From a checkpoint of a small sound classifier: 78125 training examples.
Rows from block 5, named by matrix and row number. Rows with one number belong to one channel. Each number is 50 + 10 x the weight over its row's rms, rounded and kept within 0 to 99. All counts start at 0. After the name is the row's rms in percent of the matrix's.
# convs0: first width-11 conv (model.blocks.5.convs.0.weight, 160x160x11), inputs 112-125, a 11 kernel for each
# convs1: second width-11 conv (model.blocks.5.convs.1.weight, 160x160x11, transposed), outputs 112-125, a 11 kernel for each
convs0.75 098:46 51 52 51 51 52 46 47 48 48 51 53 49 44 44 50 57 49 43 50 48 46 34 37 42 43 31 18 28 44 39 45 45 44 48 45 45 52 53 43 30 18 12 22 48 46 49 52 34 29 46 55 45 47 49 39 33 39 45 42 43 39 36 32 31 26 47 44 43 42 42 52 58 61 64 57 51 57 51 49 52 51 53 57 59 56 51 58 60 53 50 55 56 54 58 53 49 52 52 56 63 62 54 50 44 38 49 46 45 61 56 53 53 55 54 51 46 49 64 66 65 51 39 40 49 55 60 58 55 46 43 43 46 39 39 41 31 31 44 52 53 47 47 50 52 50 47 51 41 39 49 55 55 56
convs1.75 085:40 39 38 37 38 36 39 46 46 35 34 53 60 60 63 58 56 54 55 50 44 44 60 49 44 49 51 41 57 61 63 62 73 81 70 63 55 49 47 52 55 54 52 49 21 39 54 53 60 59 63 62 58 59 46 53 44 45 33 44 54 58 45 38 39 48 62 65 60 59 51 52 44 52 46 43 42 56 63 56 59 47 46 38 43 33 38 34 54 56 46 43 47 54 57 57 55 63 52 43 46 35 39 33 49 48 56 66 59 46 50 47 44 46 54 56 52 54 58 58 59 42 58 62 61 65 59 53 42 46 32 28 44 55 58 53 48 53 52 52 61 66 54 58 60 60 45 35 45 48 38 42 49 45
convs0.76 103:52 56 58 58 48 37 38 40 35 34 35 46 42 40 42 39 44 49 49 52 43 37 49 56 58 60 43 37 33 38 40 32 25 58 62 57 49 51 54 48 41 40 43 52 43 38 43 48 48 54 50 43 50 53 45 54 54 52 50 46 52 54 53 58 60 63 62 65 64 58 58 57 60 61 65 71 70 56 57 57 59 64 70 67 64 55 51 53 41 37 42 36 32 39 42 41 51 57 51 63 59 62 56 51 46 51 53 51 64 73 60 55 57 60 62 67 67 66 64 57 51 35 38 40 44 49 50 47 47 51 43 35 41 38 39 35 41 50 43 48 55 54 58 58 61 65 60 46 47 47 40 43 43 45
convs1.76 107:46 41 36 35 40 49 51 48 47 51 53 47 42 43 46 45 47 48 47 46 49 50 40 39 34 35 40 39 45 53 55 59 59 53 45 37 35 35 38 40 45 48 52 55 52 43 46 54 60 47 49 55 56 55 48 39 40 45 47 50 52 54 54 56 57 57 51 53 52 49 47 47 45 42 43 43 49 43 37 37 32 27 27 28 28 32 35 42 34 31 32 38 44 43 49 50 48 47 48 67 63 56 45 50 62 56 42 40 42 42 49 51 52 47 45 46 46 48 52 53 56 37 40 42 43 53 51 53 55 51 45 47 56 53 50 52 63 72 65 49 47 51 51 56 54 52 50 56 60 59 59 56 51 46
convs0.77 099:66 57 51 44 39 40 44 52 52 49 48 27 36 41 44 53 58 52 54 55 58 50 63 60 54 53 61 63 61 68 69 65 60 60 58 49 36 28 33 37 38 42 49 52 71 63 54 54 53 48 45 51 66 75 71 72 72 70 63 62 57 54 53 50 48 47 65 66 67 62 64 63 61 57 56 49 41 48 46 46 44 46 44 45 45 41 38 39 47 49 52 54 53 47 46 50 55 53 47 52 58 57 56 54 59 68 67 56 39 36 46 43 43 47 51 52 50 52 53 56 54 54 45 45 47 53 57 59 60 58 55 47 56 51 42 35 38 46 54 58 54 47 44 43 47 47 45 50 48 51 52 52 46 40
convs1.77 087:47 45 44 47 51 54 51 51 49 52 52 46 48 51 53 50 44 41 47 34 32 40 48 48 46 42 35 38 30 30 30 38 49 49 46 44 42 36 36 40 47 48 52 55 42 31 25 25 37 42 41 35 31 30 33 70 68 57 62 62 56 53 56 60 61 57 48 46 52 53 58 54 58 60 62 59 56 59 48 45 51 49 49 44 46 50 52 52 53 46 43 44 46 51 49 51 55 53 51 43 52 50 46 47 52 53 49 41 34 37 44 43 42 42 45 43 45 43 45 50 52 45 40 46 53 50 49 47 50 54 57 43 51 43 37 40 36 33 38 42 47 51 49 50 54 62 63 52 32 37 40 57 55 50
convs0.78 098:56 55 50 47 50 53 50 63 61 53 55 59 64 58 58 43 28 28 36 55 51 51 60 57 48 46 40 45 58 58 41 44 53 44 42 41 37 39 43 45 42 42 35 33 62 69 63 63 75 52 45 34 29 46 41 61 49 48 50 45 45 52 46 40 45 49 64 58 55 52 53 52 59 53 44 48 46 49 53 51 49 49 48 48 47 61 61 58 50 54 55 58 62 57 61 63 52 44 43 45 46 36 32 43 28 31 68 64 62 60 51 59 62 65 50 44 43 45 48 46 50 48 50 45 52 63 63 56 50 61 67 62 54 54 48 55 52 46 49 50 51 62 69 41 41 41 36 45 56 50 49 48 39 54
convs1.78 093:37 39 44 38 20 16 36 48 53 55 35 50 50 41 42 51 37 37 54 61 67 58 55 59 44 37 36 48 50 59 62 53 48 59 57 54 50 54 55 55 49 57 50 45 36 39 31 47 37 42 60 40 37 30 40 64 56 52 44 49 53 54 39 46 35 36 50 44 51 49 46 48 49 48 48 44 56 45 48 42 42 37 52 49 52 49 53 48 66 65 62 57 49 54 59 55 61 61 72 66 63 50 46 35 40 50 52 49 50 45 60 64 61 51 44 49 42 44 46 45 45 27 45 62 60 71 54 51 40 44 43 44 58 48 49 53 47 47 47 55 50 55 52 55 52 62 63 64 35 41 43 48 40 45
convs0.79 101:44 44 47 52 52 38 25 22 32 32 30 58 51 54 51 53 37 40 45 49 43 45 54 54 39 36 45 59 53 55 53 51 45 40 34 34 42 42 43 41 35 25 26 30 55 40 38 43 52 57 50 45 58 56 45 55 55 60 59 59 53 51 47 38 36 37 50 46 47 45 44 51 54 56 57 53 54 65 63 58 46 37 43 44 45 42 45 47 68 58 60 61 60 58 51 58 57 66 55 53 39 40 54 51 39 25 32 46 47 47 65 67 62 56 49 52 53 49 48 50 58 33 28 28 36 44 50 51 43 35 31 25 53 45 54 65 67 64 49 53 49 38 32 52 64 60 59 61 52 50 59 52 56 41
convs1.79 106:67 67 65 61 56 66 66 73 65 57 44 48 52 53 54 51 44 45 53 47 59 55 53 47 45 46 28 38 30 35 37 48 47 37 41 41 47 52 43 42 42 44 44 48 43 51 49 47 48 56 50 49 41 49 51 56 55 53 54 53 58 57 55 53 49 45 52 52 52 53 44 38 42 42 47 50 56 55 50 48 51 57 66 68 73 59 59 53 55 45 51 60 51 47 42 51 44 48 51 59 76 78 68 53 51 45 56 62 55 52 27 36 42 47 50 50 49 50 41 37 28 62 63 53 54 49 50 50 54 42 48 54 36 39 48 52 32 34 33 49 47 54 42 49 54 46 43 60 58 61 67 61 50 54
convs0.80 097:50 44 38 37 48 55 56 51 45 41 40 49 45 48 37 40 46 36 37 41 36 29 34 36 39 63 63 44 16 36 61 63 53 27 41 43 35 26 23 34 39 34 35 46 43 37 46 68 75 44 23 23 51 52 54 59 52 41 42 44 46 44 43 42 34 41 50 56 54 45 31 29 39 53 59 53 50 64 54 37 28 27 39 51 56 45 39 40 60 58 50 49 57 57 57 59 53 52 48 54 53 61 68 63 56 50 47 51 60 59 53 51 47 39 45 44 41 49 60 61 59 64 57 45 39 28 37 57 65 60 52 52 51 46 44 48 54 59 50 46 48 51 51 53 61 52 46 38 55 55 57 48 44 39
convs1.80 081:53 42 41 38 42 47 46 32 29 48 52 55 75 68 62 60 70 58 53 46 38 45 40 39 47 56 57 57 59 52 50 57 63 36 35 44 49 53 48 59 60 64 69 70 56 65 45 40 46 52 63 79 62 52 46 55 51 50 46 50 47 53 47 56 71 69 44 52 40 52 41 44 41 50 38 55 44 36 42 41 53 59 49 37 35 40 52 49 38 28 27 40 52 53 40 26 42 46 37 37 36 33 39 45 55 56 61 53 47 44 43 49 49 58 68 61 56 59 61 53 44 56 41 51 58 50 59 50 40 38 30 18 45 49 35 26 17 42 54 65 54 61 51 58 44 43 30 42 52 49 47 40 56 52
convs0.81 101:52 51 52 62 65 56 51 45 41 44 47 46 50 56 62 71 64 66 69 71 70 64 33 35 36 41 44 47 48 44 52 53 54 57 52 48 47 52 54 51 49 45 42 32 53 48 53 47 45 52 54 54 55 54 55 73 70 72 68 69 67 66 65 63 61 59 52 50 48 49 50 45 41 40 43 46 49 62 64 64 59 54 50 47 44 46 47 48 51 47 48 61 69 64 66 58 53 59 61 54 46 54 65 64 53 40 48 60 52 48 56 58 55 50 48 48 43 46 52 60 55 58 52 44 44 56 60 60 62 60 59 58 45 47 45 51 61 56 51 52 58 50 46 51 52 45 50 66 64 53 47 41 55 60
convs1.81 120:53 56 56 50 53 53 56 56 49 44 47 52 47 54 50 46 45 50 54 52 55 54 55 52 63 55 49 44 41 43 45 49 49 40 42 45 59 56 52 51 51 51 58 62 53 65 61 49 49 46 46 56 53 47 46 46 45 45 52 36 41 41 37 41 46 52 32 31 29 24 29 37 41 43 50 46 49 57 55 54 50 54 57 53 54 50 50 47 34 38 43 52 44 39 37 49 46 44 39 62 61 56 55 50 38 39 49 56 52 46 46 48 50 49 53 55 49 52 49 48 44 52 51 47 44 44 46 44 48 49 58 57 59 64 62 53 44 46 42 50 47 46 50 48 54 49 52 51 46 46 49 36 43 41
convs0.82 097:39 38 43 45 36 42 48 53 47 42 43 72 60 70 76 73 63 47 51 51 44 48 61 64 60 70 53 50 62 52 43 32 34 57 58 51 45 40 44 52 52 49 51 52 60 52 54 65 48 32 56 64 54 45 44 64 61 57 49 29 38 42 42 42 42 40 46 54 59 55 46 47 42 47 42 43 43 38 43 50 53 46 53 41 50 52 49 45 41 48 59 45 40 63 65 56 43 49 53 45 41 59 62 09 46 55 53 46 38 43 53 54 58 48 39 43 48 50 53 47 49 33 39 45 41 34 55 57 55 46 49 36 33 35 57 60 39 59 55 42 47 38 32 42 36 35 44 54 57 47 49 43 45 47
convs1.82 099:49 52 48 47 60 64 62 73 51 45 48 31 44 54 33 31 50 67 63 51 60 61 43 49 50 52 50 56 60 59 41 37 38 55 60 60 62 59 52 34 30 27 23 21 50 44 46 52 56 51 41 50 51 54 44 50 50 51 40 49 45 38 33 36 34 30 50 52 43 41 33 33 29 24 45 55 54 45 43 44 55 55 52 41 53 45 55 57 43 50 47 47 54 61 60 62 55 56 56 55 49 42 36 43 54 31 13 42 55 51 45 50 53 52 48 36 09 08 32 59 55 39 30 43 48 60 54 42 49 43 49 40 50 41 44 39 44 39 36 41 47 40 48 50 48 57 51 52 56 30 14 22 48 54
convs0.83 104:45 41 45 39 30 25 33 44 53 48 47 46 43 36 39 48 44 50 58 62 61 55 47 45 40 34 39 41 43 50 46 48 67 56 51 49 48 47 47 38 27 21 24 30 59 63 57 53 56 51 48 46 46 42 49 62 57 42 40 47 53 44 43 40 38 40 61 58 56 53 51 56 57 51 49 50 45 41 43 47 49 46 56 61 58 57 61 55 58 56 60 59 55 47 41 49 50 49 46 31 38 50 45 48 53 54 62 64 57 65 53 48 47 48 61 60 54 54 45 41 35 52 53 46 44 46 50 56 59 52 53 54 35 41 46 42 49 50 37 38 39 35 46 61 48 50 42 38 54 59 60 59 45 38
convs1.83 106:65 63 62 53 47 55 60 56 59 52 49 54 40 37 39 45 52 55 53 48 49 45 55 59 57 59 67 54 51 44 54 58 56 55 54 49 45 49 51 44 43 31 41 38 46 52 68 62 56 46 46 55 72 69 55 52 56 59 59 57 62 58 51 47 45 54 44 42 51 45 43 38 43 37 39 40 38 39 44 40 47 43 43 43 46 46 44 40 49 50 42 50 45 44 46 49 49 54 56 61 54 47 48 52 55 51 45 49 49 45 65 68 59 48 38 35 29 31 25 33 35 53 57 55 54 52 42 44 42 41 41 44 42 46 47 53 56 61 57 67 66 67 57 49 59 56 45 43 51 42 50 44 45 39
convs0.84 099:57 67 67 63 55 38 22 21 30 38 41 55 53 54 51 40 39 41 56 64 68 62 46 47 47 52 59 56 55 56 56 57 58 50 53 56 55 52 52 43 35 26 26 35 52 58 64 63 43 33 43 50 50 35 36 44 50 62 54 50 51 40 37 33 36 34 51 48 47 53 55 55 59 65 65 62 59 47 48 46 47 47 38 40 56 58 61 54 55 55 65 69 60 57 57 52 54 53 51 44 46 52 48 36 27 29 40 51 49 48 59 59 51 44 55 61 53 51 50 60 65 56 49 42 46 46 48 46 44 42 43 36 44 43 48 53 43 32 33 43 46 38 43 52 45 44 48 39 44 41 33 25 28 28
convs1.84 104:68 60 70 59 70 49 65 62 65 52 65 51 59 42 38 42 43 38 48 45 51 44 57 53 56 55 56 38 44 52 54 48 61 25 48 39 57 51 72 62 61 57 57 47 60 52 52 53 52 40 52 61 59 67 62 67 69 58 59 67 59 54 53 54 50 55 43 49 45 46 41 51 46 64 53 53 42 32 38 45 42 45 45 54 68 58 48 38 42 59 48 56 58 46 31 49 43 53 56 59 47 55 52 48 42 52 49 45 54 56 39 44 42 61 52 65 51 49 48 52 42 68 67 64 59 46 44 39 44 53 50 41 55 58 62 55 43 51 60 61 63 69 70 46 60 48 56 53 71 68 76 57 57 34
convs0.85 097:46 49 43 60 64 51 58 69 63 56 55 67 58 45 45 54 49 48 64 55 48 52 32 46 52 49 48 55 42 42 58 67 64 37 47 47 47 47 51 53 54 53 47 49 68 72 60 39 31 51 54 52 60 54 42 45 47 52 51 46 45 50 51 59 55 52 33 41 44 36 39 46 34 36 37 43 44 54 57 51 38 39 41 39 49 45 43 34 57 58 56 54 52 48 48 58 49 63 63 57 48 36 67 60 49 68 71 56 58 58 46 46 55 47 35 36 50 53 56 50 53 47 49 49 58 64 57 43 54 60 61 63 58 55 57 46 32 40 67 79 55 61 55 59 57 36 41 57 45 42 48 48 56 48
convs1.85 089:36 44 42 42 34 48 29 44 31 40 35 49 37 48 35 55 51 61 62 56 45 52 52 44 47 31 47 51 46 51 46 39 51 39 36 38 36 51 47 45 40 38 46 44 48 56 60 49 64 53 39 48 55 45 63 62 57 52 53 51 46 40 49 43 49 50 26 30 30 42 52 48 49 51 62 67 55 31 34 41 37 45 46 44 42 46 42 50 30 37 47 56 54 41 37 38 42 43 52 47 42 48 54 45 42 57 56 38 51 48 41 42 51 53 52 52 47 56 69 75 63 28 39 42 44 43 54 57 54 38 41 40 44 43 59 56 54 53 55 44 55 43 55 51 62 46 45 34 36 51 62 56 48 47
convs0.86 106:42 41 37 39 40 38 39 45 47 44 45 47 49 52 54 59 57 57 60 68 72 68 40 42 41 42 40 35 37 49 56 59 56 29 27 34 43 54 63 62 55 47 43 44 59 57 59 56 57 58 54 51 50 54 52 37 42 43 41 40 39 48 58 61 62 60 52 53 54 53 50 53 55 56 56 52 48 42 42 44 43 48 58 58 58 57 57 56 23 25 28 32 42 47 48 55 58 59 55 53 49 44 43 47 52 54 52 51 46 45 51 50 55 58 57 52 52 47 46 40 33 48 52 56 55 52 50 56 59 61 69 76 30 29 31 40 46 53 47 46 47 55 56 35 41 43 44 37 38 42 46 43 42 49
convs1.86 095:43 41 43 50 51 58 52 46 48 50 55 46 42 44 52 46 66 64 56 61 65 65 59 55 51 45 39 36 35 36 45 60 65 48 47 60 68 71 64 55 51 52 54 55 47 43 46 51 52 40 42 48 50 42 36 39 39 43 40 41 43 35 34 41 35 40 43 41 42 47 45 42 41 35 41 41 49 49 42 43 46 47 49 44 43 45 43 39 48 53 58 53 58 52 48 47 46 51 55 64 66 47 53 57 43 43 49 52 49 56 60 60 56 56 60 54 54 54 52 57 56 41 36 52 53 52 46 48 51 51 54 59 49 47 45 42 39 38 30 35 43 50 52 49 48 37 31 38 49 48 49 42 35 36
convs0.87 101:46 47 51 53 47 51 57 61 61 61 59 49 40 37 35 29 31 47 33 35 42 34 51 50 51 47 40 34 29 30 35 43 49 49 46 44 42 38 36 36 29 22 19 19 53 54 46 43 42 50 40 48 48 49 53 50 55 58 54 54 51 47 47 38 35 30 51 51 50 50 43 46 48 53 57 59 59 48 47 43 45 43 47 52 56 54 49 51 54 55 53 46 43 51 53 60 55 46 36 45 50 50 49 46 58 48 46 42 38 40 53 53 51 48 47 48 54 52 53 57 55 71 64 47 39 40 48 52 62 63 60 48 58 59 60 54 42 36 32 35 31 35 38 44 36 47 53 53 51 43 40 44 48 46
convs1.87 084:48 41 49 44 46 40 42 34 36 36 30 78 68 58 49 50 48 52 52 45 38 31 46 51 47 54 54 53 58 56 49 43 39 54 46 41 34 36 33 33 38 46 46 52 43 35 36 42 45 61 64 60 56 53 48 35 37 45 41 34 25 24 26 30 40 50 58 62 59 58 53 51 49 48 45 44 42 57 56 57 59 55 49 51 51 52 51 50 44 48 47 50 55 56 55 52 55 52 46 50 43 44 49 54 67 61 62 66 65 61 49 58 59 57 54 52 57 62 62 60 60 53 64 60 61 52 37 21 21 46 68 69 40 38 30 34 35 60 59 55 50 52 36 47 49 47 31 39 56 54 54 60 65 67
convs0.88 101:50 48 45 47 53 56 54 51 51 49 48 50 54 51 42 36 41 45 46 44 45 47 41 34 32 45 48 52 52 55 52 45 40 30 36 49 57 63 63 60 57 52 54 58 47 45 49 58 60 59 58 56 53 55 57 50 43 38 37 37 35 34 33 36 47 53 41 39 41 43 46 48 51 49 46 45 44 47 49 53 56 57 59 57 53 56 54 58 65 62 60 54 50 41 37 36 36 40 54 53 51 53 50 47 46 37 29 35 38 45 51 46 40 41 37 36 38 45 43 46 43 65 63 63 60 59 65 63 59 59 61 65 42 37 34 37 43 38 39 48 53 54 65 59 64 66 58 59 66 58 53 46 40 30
convs1.88 105:70 71 70 62 58 54 49 46 43 42 39 38 42 40 42 41 42 39 36 39 43 46 46 49 48 49 46 44 44 39 38 36 27 41 40 49 55 58 59 62 64 60 56 50 51 50 47 46 38 39 45 51 39 41 46 59 65 69 69 63 61 59 62 59 52 45 49 45 40 45 44 40 41 43 43 51 55 47 53 56 67 73 76 71 72 67 68 64 43 55 61 64 59 60 58 59 52 56 52 45 39 39 36 40 46 47 56 57 61 55 59 48 43 44 43 45 46 49 48 50 50 34 42 49 52 54 54 49 48 48 50 54 22 26 32 50 48 55 51 59 53 48 43 35 45 53 50 42 41 37 47 46 47 51
convs0.89 101:53 57 57 61 65 58 46 40 41 40 47 56 50 42 27 36 55 56 56 58 59 57 52 52 48 40 32 42 47 56 56 50 46 54 56 61 65 70 66 57 44 32 26 22 54 43 47 49 51 49 51 56 54 57 46 59 45 39 39 51 61 66 67 63 52 42 58 56 56 60 62 62 60 59 59 61 61 50 46 48 55 64 65 60 58 54 49 46 48 49 49 47 50 48 51 54 54 55 54 61 62 61 60 54 46 38 27 27 36 51 49 46 48 58 61 61 58 57 51 50 47 64 66 62 55 50 46 48 41 42 38 40 35 36 41 45 49 55 44 49 53 52 43 64 62 58 40 45 45 37 45 42 40 34
convs1.89 099:60 62 64 62 57 57 64 64 61 51 46 21 30 25 34 51 58 50 40 34 30 40 34 35 42 45 43 40 37 28 24 24 33 52 50 49 51 47 42 43 49 55 58 54 63 73 69 55 47 43 38 35 35 45 48 56 54 51 53 54 58 54 55 51 49 37 70 52 48 39 38 40 44 39 44 47 62 29 28 37 40 52 51 54 45 38 37 42 65 63 63 55 46 54 54 58 59 73 71 19 11 14 35 63 46 48 54 57 52 42 51 46 45 38 41 37 33 38 40 44 52 53 54 58 61 52 49 44 46 46 51 49 51 63 67 48 34 25 25 34 33 41 48 34 45 48 42 32 33 49 54 43 46 42
convs0.90 098:37 50 63 54 46 43 41 40 48 49 41 60 55 50 44 43 46 52 56 49 48 42 47 48 55 54 57 62 62 50 53 50 36 46 41 43 57 71 73 65 56 49 48 53 42 46 57 47 34 48 52 56 59 55 52 69 68 52 44 48 53 56 57 56 55 55 55 59 62 60 56 57 52 46 43 50 50 56 59 62 62 58 54 54 55 49 44 36 40 36 36 55 58 62 58 53 40 37 31 49 66 69 48 43 46 50 45 51 49 47 41 33 41 57 63 62 55 53 47 47 47 52 60 56 41 40 43 39 44 55 58 54 55 60 65 60 56 61 69 69 57 50 49 65 74 72 67 63 62 59 54 50 47 58
convs1.90 106:68 62 59 54 51 51 55 63 65 56 46 54 51 59 54 50 38 37 47 54 54 52 43 45 43 41 38 42 42 48 36 36 35 49 54 43 42 44 57 58 50 39 48 54 58 57 58 56 56 53 49 56 54 55 44 40 54 58 48 46 46 56 62 55 51 60 59 62 45 34 32 36 30 46 33 41 50 67 61 49 41 52 53 48 64 52 57 56 70 72 77 58 51 52 48 48 44 49 56 30 34 42 53 64 68 54 48 31 38 42 48 46 41 44 44 47 44 44 51 52 49 77 74 64 56 50 51 46 52 52 59 68 62 60 56 49 49 47 51 62 56 64 59 43 34 41 54 62 50 46 51 49 46 44
convs0.91 100:50 55 50 47 48 47 52 63 71 72 66 48 53 49 42 50 42 41 44 41 34 30 38 41 42 44 48 55 59 47 34 37 56 48 46 50 55 59 61 60 56 47 37 24 55 52 46 53 56 50 50 48 40 43 46 40 39 37 46 53 55 57 57 56 54 54 50 51 57 49 48 49 52 50 48 48 49 40 44 46 40 44 41 42 42 43 43 46 31 38 47 44 45 50 41 40 39 51 51 57 58 54 58 58 50 49 54 63 71 59 43 51 49 43 46 50 44 49 48 36 48 46 42 38 46 49 47 51 52 53 58 58 45 53 52 50 54 61 54 59 59 44 46 32 31 34 48 55 48 49 46 53 65 60
convs1.91 097:51 49 48 37 42 40 41 49 44 43 32 47 51 57 55 46 40 50 62 58 45 39 54 42 54 55 52 43 45 52 56 53 44 40 30 34 25 37 35 46 44 38 37 37 39 46 48 46 46 51 49 45 51 55 50 40 43 38 35 43 55 57 46 48 48 45 46 45 40 43 44 40 52 60 48 60 55 26 36 35 36 57 61 64 66 55 50 45 42 31 41 49 46 45 48 47 51 53 48 50 66 76 61 31 49 44 38 35 41 38 58 52 44 45 57 46 38 42 49 48 55 28 19 25 47 43 45 50 50 50 51 51 45 53 57 39 40 50 63 53 59 54 43 51 52 55 39 39 45 48 55 52 50 53
convs0.92 097:58 49 43 50 48 53 75 50 36 50 49 39 44 44 45 32 28 58 67 43 45 50 65 58 48 42 38 34 16 30 59 55 58 38 46 47 41 49 41 31 39 34 36 37 47 42 44 42 45 64 29 20 62 64 47 45 48 46 38 53 61 45 52 55 43 49 48 48 41 41 35 44 34 41 46 50 53 51 49 47 43 41 65 69 72 61 58 57 58 59 54 34 41 56 52 56 51 51 50 45 45 32 48 47 55 51 10 41 59 47 51 59 61 43 51 48 51 49 43 46 53 31 46 47 41 52 59 47 59 64 51 43 48 49 52 44 43 64 40 33 57 62 62 56 56 46 47 39 39 43 46 52 49 46
convs1.92 081:47 43 35 39 44 48 40 40 50 54 73 54 42 43 49 63 67 44 56 58 56 46 43 50 57 51 57 51 62 52 53 46 44 46 46 49 47 54 62 61 62 53 64 65 37 36 48 35 56 75 72 57 59 59 43 64 41 58 56 63 36 48 51 47 57 51 55 61 47 52 44 41 31 36 38 39 53 48 46 42 59 68 53 32 29 22 25 37 31 31 51 67 76 66 43 46 61 57 46 50 53 56 49 43 48 64 56 57 57 65 60 50 49 62 50 55 47 44 37 37 36 32 30 41 52 58 53 60 46 43 37 68 42 50 39 32 33 65 58 44 53 37 42 51 48 39 62 75 50 35 44 33 47 54
convs0.93 096:45 33 46 41 28 49 68 43 49 64 50 55 45 57 56 45 22 40 56 37 45 43 47 43 31 41 45 43 34 36 56 46 46 44 62 67 61 57 45 40 42 41 42 53 46 39 33 66 85 52 10 52 78 37 50 46 40 29 27 42 60 47 42 53 61 65 48 50 46 38 35 32 32 45 57 63 59 62 65 60 48 33 30 30 48 58 59 59 54 55 51 46 60 77 63 60 47 45 55 41 46 52 59 30 57 61 29 58 55 55 67 64 57 57 54 40 40 38 42 43 43 41 52 46 36 44 60 52 49 41 41 58 52 48 42 43 47 55 43 36 48 50 49 38 58 68 60 51 38 28 30 37 38 40
convs1.93 085:56 48 61 55 54 49 49 54 50 43 57 48 55 56 58 57 65 58 52 52 44 49 39 52 54 49 45 57 61 44 55 62 50 50 53 63 43 48 46 50 68 60 53 52 48 39 59 42 31 54 56 47 45 48 33 61 64 60 42 51 51 53 59 45 63 53 58 68 67 47 56 41 47 45 46 44 42 67 73 70 64 54 50 45 37 29 35 51 54 52 50 55 44 45 52 63 57 37 44 60 61 63 42 49 49 54 52 48 42 43 51 56 51 61 43 43 52 63 49 48 55 64 49 42 54 60 65 59 49 50 48 61 45 66 57 47 43 62 47 43 52 52 40 51 45 38 44 65 59 19 32 56 52 53
convs0.94 103:43 48 54 53 49 45 41 38 33 44 53 28 35 43 46 48 47 46 55 60 55 47 31 41 46 41 39 33 24 33 45 52 51 63 60 58 64 64 60 60 56 50 42 35 48 46 45 57 69 55 41 37 43 51 57 38 27 38 42 38 47 56 55 54 50 43 56 56 55 50 46 45 49 54 57 58 54 39 35 33 37 45 48 49 51 55 53 45 37 37 37 49 57 53 44 32 33 30 35 63 67 68 71 61 45 49 48 53 66 64 55 60 58 51 56 58 59 53 49 40 45 52 47 42 40 33 33 46 55 56 54 50 46 44 54 57 50 40 33 31 49 64 60 42 27 26 33 34 31 38 42 52 56 45
convs1.94 094:51 56 50 52 55 58 64 65 60 63 72 73 64 50 52 66 64 62 54 46 44 51 57 50 51 54 45 38 44 47 38 22 24 49 43 37 53 64 64 57 51 51 55 54 56 64 56 36 46 57 45 40 33 49 43 41 46 47 55 58 45 50 44 43 51 57 49 36 37 43 40 47 37 38 38 42 47 49 41 39 42 43 44 52 57 56 59 61 45 47 56 52 47 37 41 48 59 52 43 43 53 63 47 50 51 50 42 41 39 38 58 47 46 46 46 56 53 51 46 54 52 36 39 47 49 45 37 58 48 42 36 43 54 57 52 40 33 52 43 51 48 33 35 28 49 51 35 37 53 55 58 52 53 51
convs0.95 101:69 58 54 44 26 26 34 40 41 46 49 52 41 37 32 43 49 54 54 52 51 51 50 43 36 35 32 31 36 38 43 51 58 39 46 45 45 49 44 40 36 34 36 41 65 64 66 60 59 62 53 46 47 51 52 34 32 38 45 55 57 52 47 46 42 41 48 46 44 48 55 59 57 58 58 58 56 47 44 36 31 31 38 43 45 47 45 48 52 47 42 28 25 30 33 41 49 51 61 43 38 31 30 25 39 53 53 59 53 47 45 41 38 43 46 43 39 32 35 49 65 40 35 29 24 30 38 34 44 51 54 54 47 44 32 26 31 38 44 49 46 40 35 50 60 60 29 31 46 58 53 47 41 47
convs1.95 098:48 59 44 62 65 73 74 82 80 81 69 64 47 40 52 56 46 48 63 71 68 60 47 49 41 40 39 37 35 37 54 61 54 46 52 51 55 53 58 67 61 54 49 51 37 36 52 60 43 28 27 47 52 38 28 42 40 55 55 54 50 54 50 47 56 67 63 62 53 50 39 50 51 56 58 60 60 42 49 51 38 34 41 53 55 66 64 56 44 50 53 54 53 35 29 47 57 60 64 42 50 59 65 67 58 48 46 58 66 72 57 52 55 52 48 45 49 52 50 43 49 69 67 58 62 47 47 42 35 47 67 58 54 56 62 62 68 62 36 36 55 54 52 39 48 44 57 56 58 54 53 42 44 36
convs0.96 095:60 54 55 59 72 52 35 31 47 53 47 65 71 59 44 46 76 78 63 54 44 38 52 41 37 44 48 41 45 67 66 55 46 41 46 46 46 43 42 43 38 45 59 63 66 55 47 51 64 40 48 49 55 43 45 47 48 58 56 54 52 71 54 46 28 29 44 41 41 40 46 38 53 49 52 45 43 45 43 47 55 71 57 63 57 63 63 64 43 44 48 50 55 44 53 52 53 52 47 50 42 58 58 58 16 27 48 60 54 50 55 58 49 47 43 69 53 50 43 46 40 41 43 53 53 43 43 54 61 58 45 34 36 39 68 72 57 47 41 44 59 65 58 50 43 26 54 59 53 45 55 48 41 45
convs1.96 101:56 60 63 68 74 73 70 62 51 63 56 39 53 34 27 38 66 50 47 58 53 47 43 53 43 48 50 60 60 47 51 57 50 54 48 53 51 39 26 14 19 29 27 31 31 62 58 66 51 45 48 47 39 55 44 57 52 46 41 46 43 49 49 44 45 47 69 65 54 55 37 43 45 55 48 57 59 51 57 51 51 36 35 57 59 46 42 43 49 43 59 53 72 71 70 56 50 49 62 44 53 56 60 47 48 27 51 50 53 47 59 61 47 55 25 13 00 24 60 55 54 49 56 62 86 56 49 45 55 50 42 47 44 49 45 47 33 57 43 44 44 28 30 44 58 53 51 40 32 37 57 58 49 36
convs0.97 098:37 45 54 59 57 58 55 53 55 61 59 65 50 46 58 71 58 56 49 47 48 51 51 53 49 44 35 34 42 40 43 40 35 37 39 34 44 51 51 48 50 52 53 57 47 46 43 45 50 54 46 41 45 55 53 53 60 53 52 56 57 53 52 55 58 56 49 57 56 51 45 46 50 51 57 56 52 46 55 58 62 62 68 69 64 61 60 62 48 48 50 50 40 38 42 53 60 53 51 52 55 47 43 38 67 77 57 51 45 40 45 49 58 69 77 59 54 46 43 39 41 58 59 50 49 50 65 64 55 47 42 43 56 60 47 35 41 44 48 49 44 50 60 76 67 58 51 47 45 46 40 46 55 62
convs1.97 094:57 47 44 41 52 61 54 60 54 45 49 43 37 32 35 40 50 56 45 54 58 57 52 53 41 49 38 55 48 36 49 49 49 35 49 55 61 55 48 33 34 31 35 37 60 47 48 49 59 53 34 37 54 55 56 40 49 55 54 45 54 41 47 38 45 46 41 42 53 50 56 55 61 55 65 61 61 39 34 45 41 50 34 43 41 41 47 46 49 46 56 52 54 50 53 50 46 48 57 43 43 47 46 59 60 57 32 26 48 58 59 59 52 40 38 32 29 33 33 42 64 74 63 64 63 68 62 53 56 51 41 50 55 40 38 49 45 54 41 55 65 58 53 55 51 42 37 51 45 27 45 51 55 53